Rows from expert 7 of block 4 of the image encoder, named by matrix and row number. Rows with one number belong to one neuron. Each number is 128 + 24 x the weight over its row's rms, rounded and kept within 0 to 255. All counts start at 0. Numbers have three digits each. After the name is the row's rms in percent of the matrix's.
# up: expert up (encoder.blocks.4.mlp.up, 8x128x256), inputs 128-255
# down: expert down (encoder.blocks.4.mlp.down, 8x256x128, transposed), outputs 128-255
up.27 098:157129107096146119176098102130103097139160130176097099113121157101131119155118125103140124123096139103124155189128111072126067142125069139138152136137119079149110100128128114137110116088161124114124136151138109105153140135125159128166148102113142185097181098119119134140123129137157116101131117137114117110152107135154120078166122149129156146114104112119091128116144128133157116125154
up.28 095:145091155051153149159128122109097129065120104123130120090106134117139180131116145106136133115143149171113134197102126146105129142132127123143122113136125127112160128118158144093110132113121140163105095114093109123144098106155107135137116123159118156169114114128093109141123120143120125177172134105130151166134096157137149137146109111122121105127144095111143127141141128126120114124109
up.29 095:152133137127184182152160105134150134091137129117109146127120138147112119147152111131126116132180106124134065156121089120176150102155123126096125125127108104104116147131099103182135165114133138111143115124115118136172087150098147091133130072133103130129159114128136105144160131163078135124117201133079185112145156114128154123159141101127142142139115112128124093110112106135150161142104
up.30 096:101146143090080136147161112122131164127127143165141115170125132139123106131107135136105099140087133123149147130142138109151133141129136111137128149118166119149105128115146099102124172173162103116130134147122112109159118115147158188130103137114166123086163158138081116089121099140134107087119152144098141101111151114128141151197108111105136080166165178141152083144087131095099094167146
up.31 095:138109111162118129123128135120117068139135122144141141118115150150115162141076091081129136122169158112154105123144109146151098145153160143123120113090182101139134149119087113141138158105145130110107107132124148151203136140137101139114147094113116123176127040135153170147087142132106150115127161153113123100142136154146095127132145151144133150109112086137091148115171160126132114156094
up.32 087:134116126087147134134119126128139173113113125145118150173134109102154090107133103095081122127151072154117116112142119116078102149131130148082170103115130115141139150090164115146085148135124113111126099164110128145140133117175099127134111147120114160145133112116115118139088138081140131169115156127086155111133115123139129170146122097129130119103159155127139150142085158118114161190116
up.33 103:125145136110111090155064090090159110135121132122122113143113133082141104164106106137135126123133099170162187152149136090133088120110134106123117117143149148121139084142142168142138149139139106126116109129114137149137149133147116147121045157139100194145094114123108136146090065140117140140114161103142159160144146102137126130113135114135102138145140134144109117140111141128128097110090
up.34 130:164149081127129150136155181118162102139106141139148106101104162182137068117115123147110125115128117222066077106129141156108109120116134150134145078155131120139126146137120123139115125111130106149093107136134131101113125149098142126119168167131126145122140118138114115111141097134084107107114155122163126114125144088151113166103129142158119140116153142128146129123106105118119110122148
up.35 092:120144115085110104106098165121165136120136132099131109139079105140131177131097167162078158154113118099109137147091117092120134086158171069168130123118125136148130087129152134122135113118117146117119096122168157140118143126144147132129129153112144129087174133170128152155128095148150134149153108120102143099052118128091133136073116127117143151125097121154116161147116137113143112125128
up.36 102:112149143173113117127124088123156104138148147141131099154119135117120134182172155111117105104115139128134158118127113142063128201125135140191104106135118087147112159123092130102073160133141135130100140136126112145101075085160114118138124134105164103134096119176102144106136138155112111150086177169123106103165156149139158148156133124168147083159132128090115128159096156143145146112128
up.37 098:106122087141135117133096140151146140107138121110141127112151153125125115112126095123114116086147119146103156181137128110107172116101137162162128136142140099121123155121108088160159102113132161139148143143131144156129107106137156127089165153144105146141116150120132080133103125124111099114134134151157094119123127147130108147129120188155136150172130147147164134141125135156122103098136
up.38 102:169120126150122142144131162138107137097130091093105114081151130132136138178098128109096128105150119094136133130132131159081182078187155127104175107111158111073144117153108131132080094131124088162138150122109108134115150157190100083159111144136148154142135158096114135112144151148117153209154136112130137140124098119119166130131140116115112123104142134134147181120090107144107124167130
up.39 103:130121109166106093134129114125147150172167111126130088139162109071135126095161124127163159121132198114136108089130092110147113134100121141129095126141108122122134141121092122185109147112113161110098169135180133139139103141136129141096161089118136081101139097161114088137127132139137144115096091089120157132160096104129150123145095122137118094147115093141103125138105119176159142129144
up.40 105:124123065148173152139089130121120124136146140139136131131152133119147121090158113131129121141099136160116149132117210131124084148126114102192151122162097118171126126109125104134118163146182122150119148132145133120153111146132119084167108096129138113172099133131174148097140123138115076046169112112125105089142142147145131120137163133121129125135118158106091139126166120149121103146075
up.41 101:080108097158143151131111113144134126171137122138113125102124159117124114153122113101103158137209130138154115160071096135144148138140132121108121099131175121098144137166159150106141147071096128083116140082099122121136115115151108103132153127087097086195107129135134138124127087123141123161103145139130109131150092117104127154173116120146122131109131107162110138116126088131141131168112
up.42 090:102109135113150149147108133118127141140103136123127169182132123102130182098124137113133159136131111104080114113127132153114113100119117144170141109144142130130158123106135096149135099168126152100142136127136113121102081114133105128098108126146153116114130116142142142116148135132082115111083122158132145144133110168101149118120132095110161128130141155107125123107143162095133124137151
up.43 095:117162116103155133122108126145121143084112166167122124169154111105116104094157096118128102102091108157107136116120128164150115147145133106168161151114180151148102111105147140123144102120142087160164159150128134118117154112151102120141130148100113191133148088140089108128122191118117115121124118126128116142132127129132100113172086097067093148175144135137177131119123135145147136104128
up.44 097:114141131150081126118132079126118126113084151159124156146112093135127148141125125170129147136153142127123176086166105139124089169104142121110087164137130112114132079122140131151101134138094160100129123152146135156091126135127103104086125137188097132106128114100112096168166151069116173134123169143129104113128134146135131149087141133172151136170130094134157123126113121156101185123098
up.45 106:114078150139143143077134115128143132166141145115137114115077130126108095109138151126118127146107079119118107126142131176123115133105141130080136135105098117145110147142116134132158136120116110121145109129130111146123173135143119111135139148110122146115119148114166156085155123104087082091152106156088116100051161162106131131067110124128128147106160132111123147096111066133121146148136
up.46 099:159100094115123163138116165133137138087120128126104123139144123161129131138146131105152122113122142176151153130134142146134083110148105099160149079188146100146108120157106101137121136113116130090125156133171114131127127129104122078183119143111112142143156122142148092160127134103117118123125098111171166088142123135152122106192138159115114104134142153147089158102149095158103123117146
up.47 102:121104151108100095124145131119106123131145143132106141129106073138123134112108159135137104103080132139145115116156176139134151070113157113144155126149150129103166142104112087135122168105162102140129141132147128124126142140121146087173153111128112120111122147176102157117123133128122123098053124163120118161123152126156131124087167113094083095124107127107082181125137164160128087130141
up.48 088:120134155169121113139110152114140171125151155080158117106146159097115158143108136164133116106067089070138124153103133109128174119123142118151128135135148080106134137132101160113161123126160080128104103108134086174108112115098129127160138167151134109154108114100154197131112112134140117059106114129105104102128147129130136098126122141151167154149134137100130216131134135165096115122123
up.49 114:200133100125111126121131101144166121106128175092120129134118156127151147137135130152158113106160130145045125100137180153117101093131110121130127092145166121146146116120128083141096144123162154132112168151129122123173116116122161117198146098077126150146146113133108111123164132130088100096083124129143153122087140138129123155164132151121180148124130105132107143141147135154155129158110
up.50 095:139120184130142150118117116103159144162114159064086134054124135088117111143135143177104098126086110139142153142134156134096190131120131143097134114132153111105124147113111157133161101125119132119183101147111140129120116092114120082127142154106105129110104119106107150128123156111140138127147154099139125123076119156104129123125118122133144142103123109112101192128153104150122131137130
up.51 102:107101102106120117109092118156132121118113159076115155152149118149135118121152176145152148097119117122106092135111182078151144109141135159143125102140135157119141087113070180117156181108138181129129168086100121167153191132171108127127131147092154150144115167146098138111143134148136110119136121128133172058154133136123092112088106154155114092147105107106145131090141110154089134133129
up.52 091:097149142143100108125118137184080136150108165123135170104173098144088193173100129152146053131124129109105132096153111111121141125123132153129143115090122116142119141114133152139133141152145159097162126127139173163131123129088146111143141119086120113103151076096159135113132114162150099117143106080110155122150126126130155132107163141124158103094105108142153153179089143102070109152100
up.53 103:105121171092121124112071094117126169102125119144107134136131124110099132132130162152141130171141138100186154111117123159136137152101192154073103155144149100162147124129155129109101163128128075073155110160120115092126111118128145154129145136130126159118122177149060138157114109133139111104128072107141102115098147098094147139043129119159123137134109149151156129132093179139120126127126
up.54 095:136113110120133128135131119135124135153107168202130146116146105074101115122161125115098090162117089128121108114152099148107150128117167159035118087103142149166139100131127153142130113111127098101107142146076131096205162086140124110121129117101075145101112142136108135134123161133103132161145113102081137127134168130142139138156142098167120144127103151111142162111133141145097104116113
up.55 093:162124132120112131091073117087106128101128124132146085115148128110113133121129116125101128152127109121167148159178121157130133161174136160098156168125100159081118091134154149138116146142114150091164115126145142104118083087144101120106149130125124142122122084137135151128127137106113144133093114138121127083215122118122121126128128108112112121138149106133145142114138124162114137140146
up.56 091:143142175144139143152168156095118130105102158101129168132143040114098129107115126116102090154139115138170123107127135169091164123111107127104104113127130103148127148125100145142106147134185106145150136136112096127169136110138147093120135155121105179128161134110107118111072087107111103079112127093153123143116130166082143134127126102115133079153141143126157116165146111118078125172112
up.57 082:135197160114118105156158139136124139157176163085139160125156141160102136119103135106082077139150155138118153115119117109114124088114093126151080137184106156148173115136131128098137128089108143102126072113130136105143089091145175132159143170151146095133107154096123128123123116152146117102126112114128135130137152113136101170086131099114097137092152119099111166176116136127137157091141
up.58 096:115154135143128116149126139148112158128138161103139142099142086111170138112130148101118116135094146119144145154123099132125114172106093114090136156117092109132104136118099142114130129094143098129115096110134091138100086142146114156127136132143126146126159136132144123134100111093131127100128143136149089111081069118135149202110107100120119129109152119150165140127146108113130156119126
up.59 096:109111101115105147149131073136127097123132111132111112137148141104139121087108102144111115069105111110119085144142156120129120120084086133110160115126141133110151124149134104143185134108122143150083114146145067141143137127124087135113147134124092148111145078136132115127151106154143135117130146157086156131147116112131103166130133155170172147153100118103133162171176131161128126134162
up.60 113:119123149142143133101159089118142177170151188074111067114132102116081156145124071127091089151122104104127127112109104129110120146152104155173125122162139129170141121092096115102159139140146125124147112127143165154160156133155132147149154155153114139085127125099132130109130123170174123087138123122111147138145125139119112123177138134122161118120154128108122139158108121076132121120140
up.61 102:097148159110115138099131141118119137162122088183111132112106130164097139140125128111130139146146167113107115132160100136114130129100140124101094091148129155107107111116094131141117127192163171134141131140113141089109153119113145138148082108110118107140121122089110138127108065167121125103128115126142160097093124127132128143107130129139165120157141138143111124083089153103154132143151
up.62 088:138122146137169094103120133112117107123101099148202115103148110132163156073123160100109119143164121105151138151130113129108169173122115085124153183145126118124160173162162155114131107120140119115139123123079098119149141120143147081104138109128128121147102081165125137111121152072114191097130142123136112141141135167084120150109105096115106147135104129138129104118133123105086138150154
up.63 090:161137047136119138130115129116099119140095147128126097110127150129152108107102131135132118148120158155136083126118107146092180159153118090114119171099081152149137144172120129130123116132183140138062133104120132131188140110156112121101090099114134172126187097156129139129113130113090136140128107148170100101142133140094114168091129121136116125104102113126112154126128172111082142117138
up.64 097:119191128111086105123173143144105131129169100124165166146156108153115103132116162088115148115118126089115121140101134084143151144092134109110131136145123143164118109129173132151097122158154114150126146118134110108136157128129156180133123139123114089118118150068093148140107114118139086104115130082143115069126141121128144182181100124126107089164153158108122107159121144132100091166110
up.65 115:138088112104093090127091126114090115132118142100128107119158092156131167141079103076134099142133115128107146158113131108093144155130110116089180125134093146135119071128141130135087153136144161084124154189073136150184109136145122169116137129118132083130152104131092152150137148141110112152123178115155131121110119143135126109141117157144107133114131148085131148179130102120135115175123
up.66 099:083120153147132096142109122180085101124146151147167112116132098127123094100104092094087141171135175094121119063157070178141158135144152111098128131093117128128157159139113108151160157129126148163113132118099117160117116137137111096085067105079104151157132164094118144119114118133135125104103142110107140122104158132151125152156108098153142117127138142146106139105134152121138142150143
up.67 094:133084138103095146156163127154147114150192122137089121170176135163133082116149144097119134138111133131102108113144157168146141125095144114169113101135150130117143160140112134126123138135147155122161167149132099117143084130112112133134122151087125146097110116103151175091127132121074083120154131118108125068107151111137096098135125107091123088109163161116102106107127129133117139116099
up.68 111:150177104109162145114124129090141153162152118138145118124109121134137121144128114147147130116095141188112090115141163104164119141137148192180108063125115112122113172142118176131131167138111107122150146097135140146149133141084126101108141149135134128081126119120146102114116110110135118100120124101151112121108114133121114142125133170109103151148146198091161127143104149094081144120106
up.69 095:137131156114075128158087165133122100145117130150135149126116164099151123087126097075093145096115137091125091112122108131127095119156092154152152134137116147164107113108120157089160092093133139104109112062139112137109158107129139135123137100141132143160118133094126179117144105115085121153109122159129158150113155126123138149142109140146105138102180123139093129142126109075150170094143
up.70 086:114088130173094120123125167115146138134127130124202075155108110112136150124112124133140157140154109109168136096113097121148114095163140121114147130160161095134082077136166129117098103139116141088125089140077144160121131114177168138137174094187141111131131132104109127149121117091136163142148128150142125181150136116119118140128126110112164139099124117135117127131127118149100126130117
up.71 097:137143141100069104107167110121108125111100100203114132109131135116132142106128135128115131103094162096108130145124127132145163100135118105107113155173132134124102131163172152119148124167115145126114152196128108123126141129120158142140079137148194072143141138175130109115142144090134131158141140138123118092105127113154104135117078121120123102127134156110151127174135126121138132105110
up.72 095:120130126128145133130132114146166133174101117083160144100121131070106104143113169129086093100075093121135132106112136120106147110152121171122128167113101145135154138113119163102138118141132133145118070116131145142116125107140190134113156104124126105121124112081158138117161113121168166124167129138175140144140122134126106000128148152150129112108148149132130159137115110097123144072153
up.73 104:103162165139165141095111121155129087159136114145134142127145110118124118155135142144115121172094119123121171088163132134154107169117128125103129122105130147084114092115145134163100157167155093144123170136167089106143157097121140149133113077070132147096133122135122121097108145162134119104087133133114133111131169142098144169132136103154151116109168105102069113085106115103129173135156
up.74 092:130118103123096153132155126156105130110124124099148170119095122099171152153119113098134160150141133143097096092115111100156120147090137159108134078113152169117123156100112118125122125135096136119114129147105124135112124162142140128129149175142123134129147132159093083086126103088133081124133141085145148150101137112154116146142131087136163151118120161080123120122138155169099175115145
up.75 106:139159121127128164109110149145128152116071095125125129144125152098133130114173142146117139116120124140126085118138146101142130145187177156103151148131100128077091145132124143078099093125092149121123079129145149134097126120160131127102136115101144120122140140174118121106101145114115185175133115145133127135135126164094156080102075106155131148114137110134141112138099154138166169087107
up.76 109:142158165159114132127143110161127128145126102154128118159134172135123132153170114106117085123143106109126096099143095094094134143155143121145125128135074157103128136130117160106099076139128131162099080099177118160106134137127125132086133134098130144119134113097144053132133130112142153184129108151124112123134127117130114107104087088128123129168137101131132123117093096136157167134107
up.77 097:153139154130124102142125144115100157151126117104134128110124118118134141146119134088107145117134130155139160103145113115120117155155126129138152191127157086115104143148153114101158133116148125108128132114171141157153142097122136147112095071107129087088166156130182192120145160054118167149106152143136100126159138098111119133149125102133123138114126112089090108131104179123142112105128
up.78 093:128144137142095146161139126146113129061121132146066160124115147141105108101152103100145101117067149102151124137162156149102130130086117157103158117156116119148137159103132111114119088081138122125106103098142123144109133173127104138130120124167121116097136112115112178117151155099148100120094107085111143134088115102194118167089116071138168146106148115118160120097134105140133150138076
up.79 105:115102128108117183171132186140140122178158052134112099095132133110124148148142168094127130138156130153130151148136105110087132096146086112140090122130114166132114113133086130070145127122132152166129162141121082081136175097148100134143090167123138104188092120173155145107118137162124126140118133083140117144149122108105132141083105137117117133137158108148111112117130127148131114145137
down.27 098:133101153148152104107150106143138144129104127130114127180131117111124145127120121199150159130093141158153140123094102129098111147075107138079110120104120193106111126143106111124138125143112132126086120114075098140128157147104088095124155132161132139117115123141111151162091158115126169127132099196158159123087131094106108093101142163125091121103157131147127121156106137112111112135153
down.28 098:130186098102108143128108096089151134095162120068142138121099145128104104127082121149125144152085069074123122104149114142112112158123150142113104113132147142155112115135102135135139129167137159100143196151138163127092109139104095121101137083153139163185109144145170140124152132145096138103149144128141145159122099097124122219099110139163117161117130111161112126154125109122151138181113
down.29 100:158141133128142145116155147119150179075131152109147030133160122108097153136117133146121101121125163090135108111148110137095107163128123100143076137114150114122101076110119132099169139111139148135179164127111101138136120130110154113124132101130103142134133138158132121116130112082155108110112089136106172147206132127119101124201144160104151091130145113139153124118125117165162115097089
down.30 096:120122111127122116145103163133146118157142133131113153152162065145151164123135137128141133100125143114126121127139152121111113135086153150142125125128122111191114124090152071151106116143137137174183136122129088107101148103134087146111084129136168104120137156135121109129167162134109169113120144141136144123145132110123145134100166151120180102159079142120128145160126177143139136158136
down.31 096:157110165116145141071134145139130118162097144173103120118127095126145118109089126133084152131122155119169119113088123113150151086146166124079129169145119113093102130116079107105098145142106120138137147147098085124133124130164139100143144139115114146117126152158149164120106114095142154117113173097163133141131134144164121100082083093141133134086125151137141148089130158149118161100139
down.32 096:154163097142106177121163098095140107157158137116134149132150098167126126106149141138155127110124142145150100085142113143122125141143173115117137117117165105151123114159133091135142152154151106113161117136094088174125126147065110111115127099158109111102095106158111083158112141146117104154109144161141130127141104123140175157134094140110160126136156150123138136139143120146136089119140
down.33 103:072124184131093130181119119157151148120130133135108110137124145154138153143131143143151135155132173133111082137127082132135166148114147149154138141105163114114114166148131154113115112128120149158136080089114108154121171133144164124136150085151141123136116125144127099123106129125114103150123136097125133125133117173164119133111098108137124177110124149129179108104099140139109116110110
down.34 120:117100131140157122119126113150086154098132165112097138123105089107124158132074123104161129116133121127155156156115113127091114131114152143161146122124122133146159106137123130132145142106129133096123132104147148120172111163126128165160124145142097148157153101092139155110118164128099090157145138138087151145151156162133152114138147192172105139114099111139133168136166114122113133092149
down.35 101:115061105155139142151156136139151152125111153141125164160120134131124125065124108087152121119140115130128116160165119087181164143159158152147166154129143143123139124140157137137126105151130108101159148143149114125147069156092194176159130124122145133079162121097137133134128111130136162105137145114116109128130138096157130103153130152078110142110099178111124126108146136130171132091155
down.36 095:158118110160161132169116139162105129134142139111127146126144142146105120132121121111144115101137152152087111116103150109126115121147090106159166153151147135086162114099132125177141089104162097141171128145100100138124132126093114172130132123112113147118137083141118154109157134120135110137147133146125116142136168144116109100098115124114117136099093109165133146164154121134150105185104
down.37 092:117122108131151100172153086144130139087127142099115100141112098141105085103125184127120106143082161133146104156114140111169127143125114152150140116123177114111149124074117134155116149149130128130174102146105146135165121144122155142166151164145137148090184136110157132114087141091123132130159115112139145142135135111116125071132126139089125088104135114157159141121112138119162131170080
down.38 108:143111136123115122130114107126111125104168109122143117103130145158129146117134139142086103165122163125146126143135120173130123147151112091090086150146131122157060091097136113121150141105108103147127138111140151096122146103178129123138126167121114132104186106124124117134133147127105120122137121107150102121154126111156131148091141094082134136136130146193139155157188117155155146115165
down.39 108:100095117132114126155184135112140102079098112170138090167113134120130075145099139159170117145155113106114128114165116134157155116162154091091131128088099130141139128109136117129119135126167126108156088148133111162139111127142143128118117083116129100155147126169128094114102151119100137115137132168105111135129131147143159157166133110119116153147163114145108138077117100108159134086114
down.40 107:105126188138146106131095146095105128142108160116145149122140109132115126129118178147148157104131117096153166113079129120119095105089175095084099137109112102114134122142124106122120165149094137104135137129128134135142146104126119148122188122129133109120129131121145116153078134105126112140119176161157146142105137111195170119106094160127091109115127137127116115132107095108116143145133
down.41 105:124066115172073145157117129103112095117115122152123087141145151147140130147156061130150144122139162096130135142161099120165107163172141160095144129177136086176152115127114133158099142107139141104107123097115154168159116128088127136107141155143132113152153135160146138101147102141139092151111132109126133132141086103127095116087122080136141153122102119130143135112114158148146149148091
down.42 101:126124112109115128120140155151129095100142134117175137151118104154170140122144128124064122131116104109170134111135138159141159119070097083102132166105164097096145126117145121158098124170126108136172150130113130169159140107114115148111132132100112113108093090152125136156131102138112162113144087133130153125104103125119136151128156099132140099113138148142138082137102107144136130143171
down.43 094:112150139136154142169139129103144156126166148119082160129088127135118124109150117151122127092149147164098151154098181111119114123148107142159154105160113095130120135128120105157080110143164154131154118135144134134181116153105119150093123142155186135101108149133096111156114134117117166152140147093157134154154091123133082079144141139128120124108155095088117158129147136126141129138150
down.44 093:109111123119085112133089119133118122154100102108118112105157126155140138139132111119129148163112138141123099127136115079145123129129085137150115120153118128139164163171112122125167088117129076130098161106189131130140105173094128105126081161107108092124130132140176117135139111118152140131121147129124143155107084123143115121094150131177105144126123155106131160175120106180125088155100
down.45 096:161164093117127164139133164133111085090134123144139140142122124140115157135096160089096111097139133095136134126134154140117149145132124147150159158095106113124159140152193109145111152150108118160127135187153163126105113078120136103117112171104136122170162093107153109120161126096075135086141124166115130085141153124146126176133155133138098122097057125175150137120133184128125128109137
down.46 103:131118134102116113121137163160131179134148109147124121111154098141119144079110166149128150132139095122126161149094079183121163097091126075104146122148128154129162124174105128130155123088115133167091144138158121119143120147113161127104142142127131130122150111128176154133064124117118084171127089118108142138113122163139143120113156199145095136116112097134119118146121167105087114126150
down.47 101:092144133133159120152173116122134121132078082141169125140124118104106108107141137126119152134115142143122134139152139147148126120057157117141124147142158119095125131099133113121102114108159150128135085137186103156119125147115141105153089122120142172110165121107106149122102122098134141145137114115145143143102162099120119124116145098111141125146131156127135095111140138076150114116157
down.48 104:148200160136156165124132130096142135128120092116147115142122102150124094099107201068111106132155118129187106177120158106155120118122130130122111109129145118083118121143123109092103087156081142121112094177121156129129153099116134165130106096126133123142118151156121108101153109114153137092126156128143119175127145135080107128119104093093137171115132108073123107170188146143151155079122
down.49 113:082129144141120119099116165122093137074112141162118118082107134122124118116111101196117113116120121077149174122097137129126134115119121096126130142123080137111176157195131124161146129144142158123142140129106113121117115120130130116107145147163081115122104100097187133132091107130165122153138097136110144119151140152089141130103130167149072118110108160140110146130122180125124132139134
down.50 100:098150120158127071156103108131115101131162135156127117137119106148090094184082130163114118128117214119142156121109083125119165127172135152122155111101104118133093129144154140157147142132116110132113104104145210151111133122135140123128131172110110142124150156124160135131125075155115161092127148100156106161104140143128104137109102162135139112128128099108151112170125156130140125118092
down.51 095:101128107153085158124126117134167170092121108147126132100141093108166079097131133143137080107128121103132153109133143137126141141091139143148156095166181133174113142107110171156093096137137101159172107101099078117110110135132126101115112146118131129143149141119129121140098103159142073177091136129096112156108167200127139121142185133134107153139105151167140129122068143110100102089132
down.52 094:141115163119163100146138106133139117144133158157143128141090109155107138115098109128122122122136127126155131097085134113129138110139148103166120132139125112106107089147119128087098148190117103117138114191121146153114155098126111115144123185100117114101133171124144157121143161111113144086132138124149137117142098146069145124164147127114149139119125119073147123082159176173155133093113
down.53 105:144122086098135136108121128112204100153135126129131124136149166154148110173131168137111132096140133129100123116136136143168133104103149138097116115114146104112064144138131131104126107106127123152111117173140109145099140154099160145106116114102121123061134117132063087154183073109122136123106146120114154128110129121125122149107074120101133129139137133091103128131111159132157119162128
down.54 093:146113109124140156134137118150112136175108120115101117155139120147131122135126108113134153101139154120125129125126162139187120190176133136191139135134146125124095152095118097081105145143115121149118096114143139140106133132114114144102131118126134146098154144131147088138168124115110115110084144126139111133166129146139140104162053103136105117117156142082108115121135116140100158162167
down.55 102:123088125115118120144139163130145115102140151117144138127132127115093154076130104149097142141155151169130103182163150096176119102146116101148139105188147159119111174115092117120138107116157156123083162090116141110136150140197154101126152130115100094151137157123114089083090169096106165129091108120169118100099146076109092118102115106170158135150090138090134107123157094125123105132110
down.56 100:118141110103147109119100126133137143117163118129141076122091094160175153145127108139107085160171135113119087100124135152140154145152137120147114143134135106176116118142162068131155102150150103146136145136166160137134136120125136139099135139123122118132125103169123141109169143141104133104136107172171139152156126133133134101146144148152130107190167132157174116167137108150133141123148
down.57 098:114178124123131123118149159135097104103139115135159095139154131114085109151120097141153163139161157108126057129133163159140146112130123095133114134137128105133115116132096159103101106137161114137182115135130118112127126112121099072130126135138137129136139143090078124178112140141153195122121113097116121114144125153139165097130136117141110158152148119124125140121105117127104092176111
down.58 101:117127116145110156161114128103137140135160159124109152093065135093102119125118101142154171145107116094131159141161155118094122113129131159126129121137107143113154162128144144120181112125133153127160146127149165112128108121145113098173151149137112148069122192102108157145135154100084176134104148098161111159124151134139107140149156136146124123127108143099130154149113145145106094105122
down.59 105:146121130137128130084111118091136140117116149128121062130094133099118112102147086133118110106140098122098146148155119075114157130106143105171126106115131145124150146114152126135090134104134144147125086104136105123140108159115112107110145103119094142071104153113112155128165125129162161115174155174113172176091124111129054100124092146148118130128126112121120117110168110124159117089161
down.60 116:153130160103140116129164126108106154096140104101139122178182115119104162123130132114110120165129122120181104115095105122136164114109139152056130137100109153122123117107146125105139128101137110097156150134117146137135130092163141130111089138113120087119127098094138174166131139121169155112114134125146131135155158134116166126159146095107114153149099131123106148121130145109148147085122
down.61 094:142120093129128119105097119112123130165154134150148166136138084126127154160172099148161136128184116142121138104118141156118135118110137122116126118124120145116108095101099113139103144092146096094127074118123092118100130113153161113146136104133112122098116127094156140089109183143155096108098146156134077104118154174159115162119137135117147115147166135131129112164149090148160146176160
down.62 096:122149126154093154111139091118098133138112146110119080143166142125149119156105113096152129114133107097153154146155130116116108165140132145141112108145118116164134075166146159094113131124144109136184118110131160126160142110167121143137146091140131121113112137096172080122082134070144120110157122147116081122109114117139131100139147128112129113144134114108111146064091151109146148115052
down.63 100:130129129119095074101118174112153106155122182117106143110140118113101143111165134124123128132145102135086141126136156148117147141154101088123147100141114121134138137131153154129100113171158094127170177147111121129146126102137098111076165118121193094078129150151138104114111137122121117137149108119137130103149095103131125098112142125101096097132080153091099092111130155104127107142141
down.64 101:120183206086157127139106144131169130127129132094072118096139124153157127148100105135097109109134137127130153121134148138149125122117147151128148134117115095136127054090133128125109108136152105132210154138112139101129147116103097137118129142143160165133097126144099154136140109168114103082143181104104136148135163119102091123147146115114090148141143174120151134122114101122125135121105
down.65 107:125186148120100124112102078135155139153166111148140140101084150121169173134090123151120127137101152121113164123128143097094112096193113111112112153131129137154091134128098145124158093090157095142109130113126116137133127157189084121097116127124111096160116172148145109110165174082084149128179117101108100113087133137104141061122128146136175140106131098126154127143167168155076130108132
down.66 096:133110098146113139118145118080111132127081127131159133136138125089148111111123082120108160102131140151161155138139102106133149141125113148159119149107172105133114134124154095171122087153128124098115135138144123138122107153139179147115097123185135083127093105138077109168131132158126125141123145165122116165119142143188144117132111111137126100111114137149146120119154136118105100143108
down.67 099:163094079152086124108159103136115142136154116135164065093135152126147127156091132118100159126107142133098169139146127117143127136121139119140109123088131128164156129082128136100109136172127136123090109128131130181142138149112150132102146138138143148101099139154140145136122082167146160122117132133155117110104113123096129176080154119127115094154098169113106120146194158139157087117133
down.68 102:108166152127127131141116130150136141114093114129132144144093141073120084165098141141142110122131097107120144139077167125121089121116159121152140134147117145113169125124160098135110178135115132140096138159108152091078123129137112187126103149165128119137094097091135113108110114112132131100148151133136164121131132134134141147159169127140166154138123136180140122083121123131087143126098
down.69 108:118113168140180142123114119136122130127119090159104116129117124121107141131099090109157116122137159147150121143148065139128152125133100153089118137133116135128138114140140140105157095088134139150146143098143139046181091118152121161141143144140090121133130135141112174130121092158142126116089119097147119123075113147140142116127094088138150152177142086151120128103100111160104114134132
down.70 097:141140128127118074102179114119118102121155160135090134125107110110148156151143089127053078129124109196096095135089096092156117154152144122103119128123113134142100195126158083117121117157108110092117130138103157145119134115148130062179126121152119133141159140116133130151111115104166151159134141110098104122124137133160121128128084144112139105106169143099169134141141139135158134130154
down.71 102:115096130092120116135080119109147123139136130083101096137128096156161110147101166126133120141123120176140124136158152109137123152127146070145192127135144113163134141156142104146064128115165102121128129118118090112129156166117128119104098109117105126086148103138132128142151131140134133069156141143111155144108126081095126138141127152117156130136142136126115122117103125132135094129131
down.72 107:098113126112110078147123150115142104117141142154161103163156114130107137102133137183115112134112095089151133171119152157164137122154092170107108102114132133118098121116162158185155156126099135133111137150113145115109149060164131112118132104114110137092103125136147148143128117147171184088134172110121096097087129141131086197139127107141118141148089136095111154101077153129139123100113
down.73 095:149143136131130102156164137129102112124146139109125140104096159117126134149089111120107081097131126144060095179134140135124140145162074152184135147116164115129143105097141099165133150131119128142131092136092132187124159108103135128111131147105124114148095131123114130108133123154134140077148108106161112114117099139133112107127140120114126098099142140154146117161150142141108083132106
down.74 099:138140093130115168119151153143120115160127128124128130138129112149140118106085124125139111164144103165110096126129104141103136110099139120105181150064156133107107129144144115157096062092123122124093124123145138133105108131141100161150129139105122178122151118167073170133147151117119149141115126124165103123127116076122049159163103099099116132164160131158157075110149154130153191129140
down.75 121:154111138120127135090121133121142131129123094139147130150133122121097135119176125137104103139126139164145123098147119114140160117143127123103094122093090154086119160141070111100096086117112107139121079134133095119090112143134110083127121097109149113103108126130141120162106125147123171195119075123163099116096143100132104104111091120106117126134176126168114123127127116110154146156164
down.76 116:150194127110122108105141152130163131120050071172124175114090130142140134142184152133122150142105146126116109121141125127110152097132124120137113137118124120112126180111114085110138126115118086140125125126150097157128143156138093113118101121088156119127149135115133101130101174127134157135151105131144098152077076116140156126127110069118119135121140110131131121144124125089091148168135
down.77 102:136154144185147119114108095162139085097113089082094143142101123144155151100160134089104138166134125154168151152127133118111138163078102141105081116103150154155120116136168149115156141139129142106119125130081124139130131091169162078118147151126155113171093109092157142101107076125158135115156106152128142160127140081129161129158172119138120142135177135136143130145123098128114113147126
down.78 094:148124097143084120145117136113148126137097163116149117110098087154106147118110160077122166109137157133160125118117083117113141108112136105087117103150142139107138197107160132151129129056121158117161188144114141153105151126135111159148149133118096118123153106133062104116122113123143125102122131162146139132089125089152125151110126129151135066124137108136166134138152092127123118145087
down.79 094:139102160131176150145172118140097082133120066124131106121142158115188101165158122162101139101134157152159155143146097124151145114131105129146115132098146124132126107150119161190114169180131098159136126130137143154143161096108117082127112137115134136182142128131176132082100131114130124122128137164126153115129135089112135128160140110146091131105140158117145138122128123176078136120160